python train.py --model="spectrogram VAE" --dataset="babble in 24 made-up languages, each with its own sounds, syllables and stress or tones, from a formant synthesiser" --encoder_activation="gelu" --loss="l1" --latent_channels=16 --lr_schedule="linear" --final_lr_fraction=0.01
Rows from block 4 of the encoder, named by matrix and row number. Each number is 200 + 40 x the weight over its row's rms, rounded and kept within 0 to 999. All counts start at 0. After the name is the row's rms in percent of the matrix's.
# convs1: 3x3 conv (encoder.blocks.4.convs.1.weight, 48x48x3x3), inputs 35-41, a 3x3 kernel for each
convs1.20,097,172,180,199,79,258,167,266,207,223,184,198,217,247,227,232,215,185,231,178,130,192,217,230,145,186,225,218,193,158,220,214,207,187,179,187,239,195,179,169,167,198,192,220,257,203,173,230,208,195,198,164,207,387,213,206,203,211,274,149,269,172,200,208
convs1.21,101,187,254,214,254,166,127,213,227,206,227,155,179,231,340,187,180,176,234,165,222,197,209,179,244,255,203,252,226,185,224,179,193,175,210,218,192,212,238,233,219,244,182,216,224,157,199,125,219,214,158,282,202,219,158,190,181,176,235,197,248,223,271,211
convs1.22,099,232,231,250,110,253,155,210,157,186,166,146,176,199,139,167,204,200,184,206,300,198,244,58,268,132,302,225,185,251,213,220,181,202,244,177,171,206,235,183,140,227,245,172,219,182,211,152,183,255,127,198,182,255,213,215,123,224,259,189,125,210,255,238
convs1.23,107,179,175,162,176,160,228,241,134,232,198,137,224,206,172,146,206,219,157,208,163,256,221,232,182,254,151,177,205,281,209,196,173,185,179,201,233,211,192,234,166,180,323,220,253,191,195,218,240,198,211,163,200,197,204,183,188,204,198,186,235,184,169,146
convs1.24,099,188,315,146,191,125,224,192,141,228,142,221,232,178,228,173,187,203,189,130,235,162,144,236,263,172,182,222,229,135,206,218,180,184,184,149,180,203,248,191,157,142,196,168,223,203,174,269,244,167,236,163,165,174,223,134,111,219,215,299,111,140,103,250
convs1.25,103,163,233,194,165,253,191,204,159,188,190,219,202,180,280,197,181,212,147,171,211,225,170,204,174,220,203,216,168,213,181,154,128,236,210,174,249,220,243,197,170,95,183,87,159,198,184,214,167,125,231,214,167,204,164,185,154,190,243,225,216,186,219,188
convs1.26,096,225,281,220,248,213,162,223,234,162,204,210,178,136,256,222,181,199,174,223,249,182,201,173,326,246,185,216,178,198,182,211,143,145,212,211,146,184,191,100,185,231,138,233,186,146,201,158,250,162,263,162,206,237,192,180,120,212,197,227,281,226,225,188
convs1.27,091,210,225,188,162,185,206,186,156,154,195,163,176,207,186,194,198,124,188,196,204,210,208,211,141,162,158,188,200,139,229,176,172,263,186,232,199,210,197,256,198,187,187,155,225,231,225,265,196,203,231,185,158,144,221,185,204,155,160,117,180,172,179,164
convs1.28,104,196,246,197,236,246,147,185,204,184,194,228,164,160,190,214,205,117,193,229,199,175,123,268,244,172,103,230,184,193,198,185,234,210,190,193,219,205,218,244,202,288,178,192,150,197,214,212,206,207,247,219,172,116,167,173,269,174,234,230,176,198,129,162
convs1.29,098,208,276,192,226,177,167,198,198,224,190,250,198,167,202,168,142,191,202,248,111,198,185,195,205,172,172,193,209,185,209,166,288,130,176,265,182,221,146,206,188,192,235,222,215,232,173,183,172,150,210,196,253,158,221,200,214,180,238,280,267,147,158,242
convs1.30,088,183,227,216,232,120,175,174,208,217,213,170,186,169,239,162,169,340,193,253,223,182,102,265,174,175,72,188,247,220,241,218,204,223,161,230,171,203,189,206,151,209,222,243,169,220,227,228,174,165,217,246,228,144,159,209,151,200,183,234,175,171,184,194
convs1.31,107,225,150,186,158,191,176,207,195,177,194,197,189,205,198,153,218,184,261,226,117,154,240,182,202,203,223,179,204,160,242,200,229,187,185,144,215,185,212,167,213,234,177,207,210,198,163,200,196,259,190,269,188,186,155,184,148,153,264,165,195,153,148,200
convs1.32,089,194,182,192,174,207,229,200,207,210,195,320,205,231,401,221,204,92,195,186,152,162,208,193,253,175,167,216,212,212,214,209,204,201,193,322,210,193,205,210,210,167,187,167,283,195,208,165,214,167,271,154,192,346,221,214,213,235,155,275,163,168,210,196
convs1.33,102,199,175,198,229,132,189,138,336,185,125,305,175,230,255,184,217,138,207,236,233,176,196,204,252,204,189,174,237,192,173,175,187,257,169,297,192,176,145,173,196,107,159,199,300,216,210,213,170,185,198,184,231,256,205,207,213,188,186,105,203,204,235,223
convs1.34,101,165,212,176,202,161,199,249,197,187,200,107,212,217,190,159,190,245,174,232,76,187,178,166,148,129,323,173,205,128,242,201,176,165,197,187,210,209,304,191,196,152,220,156,142,215,169,145,214,148,282,187,172,153,191,192,241,186,219,188,214,159,269,142
convs1.35,095,212,193,174,106,345,270,192,186,212,220,196,196,235,103,200,182,218,181,219,164,216,221,198,232,168,213,201,163,179,228,229,118,255,184,209,215,192,238,216,148,291,264,175,139,132,173,183,197,224,271,155,191,170,235,224,230,206,134,173,284,185,173,196
convs1.36,100,190,161,206,217,178,169,194,222,195,198,125,201,210,209,199,227,181,173,223,192,163,142,188,216,171,210,207,176,360,164,166,260,132,201,203,188,204,170,213,129,242,119,196,192,210,188,185,227,217,111,314,191,232,178,224,91,288,155,161,263,209,214,187
convs1.37,100,202,232,185,247,119,251,201,186,191,172,278,277,144,265,204,184,153,183,230,65,230,205,253,193,232,142,176,210,174,174,257,218,106,179,133,191,197,178,204,207,182,230,157,171,219,226,238,232,114,151,269,241,224,202,171,258,220,164,213,175,204,187,193
convs1.38,094,233,147,198,96,286,186,275,182,137,197,177,218,189,227,240,217,216,227,192,179,247,153,274,185,169,203,167,202,203,249,202,129,227,162,288,197,217,197,225,174,157,213,191,233,204,238,304,216,275,188,212,251,168,205,210,201,213,185,273,137,143,249,164
convs1.39,104,170,203,173,256,165,184,283,111,211,161,158,214,185,250,190,205,284,194,180,218,182,260,221,166,293,217,207,191,229,199,181,139,216,187,225,157,223,159,243,200,251,113,165,93,250,213,239,133,211,229,231,211,187,198,208,145,219,185,196,217,238,125,240
convs1.40,099,212,147,230,120,259,225,218,189,173,199,172,237,186,237,178,175,275,193,153,170,209,204,245,182,236,254,211,148,296,141,234,79,220,201,174,229,212,147,155,250,191,223,196,191,215,183,206,206,249,113,138,193,256,208,139,259,192,160,182,236,197,174,234
convs1.41,108,241,173,162,89,354,210,240,140,213,249,185,231,237,158,200,191,240,223,201,117,255,177,303,134,242,189,198,165,267,165,199,171,205,207,186,192,176,188,180,156,274,244,168,143,186,213,172,200,188,202,187,189,198,189,135,168,209,210,174,204,201,215,153
convs1.42,096,175,215,175,128,280,231,178,195,198,158,175,159,210,33,161,188,227,190,160,210,202,205,225,159,190,199,201,199,148,200,148,298,242,223,123,221,221,205,217,196,196,205,176,205,179,246,223,161,276,134,163,164,153,172,197,189,162,298,143,213,177,230,225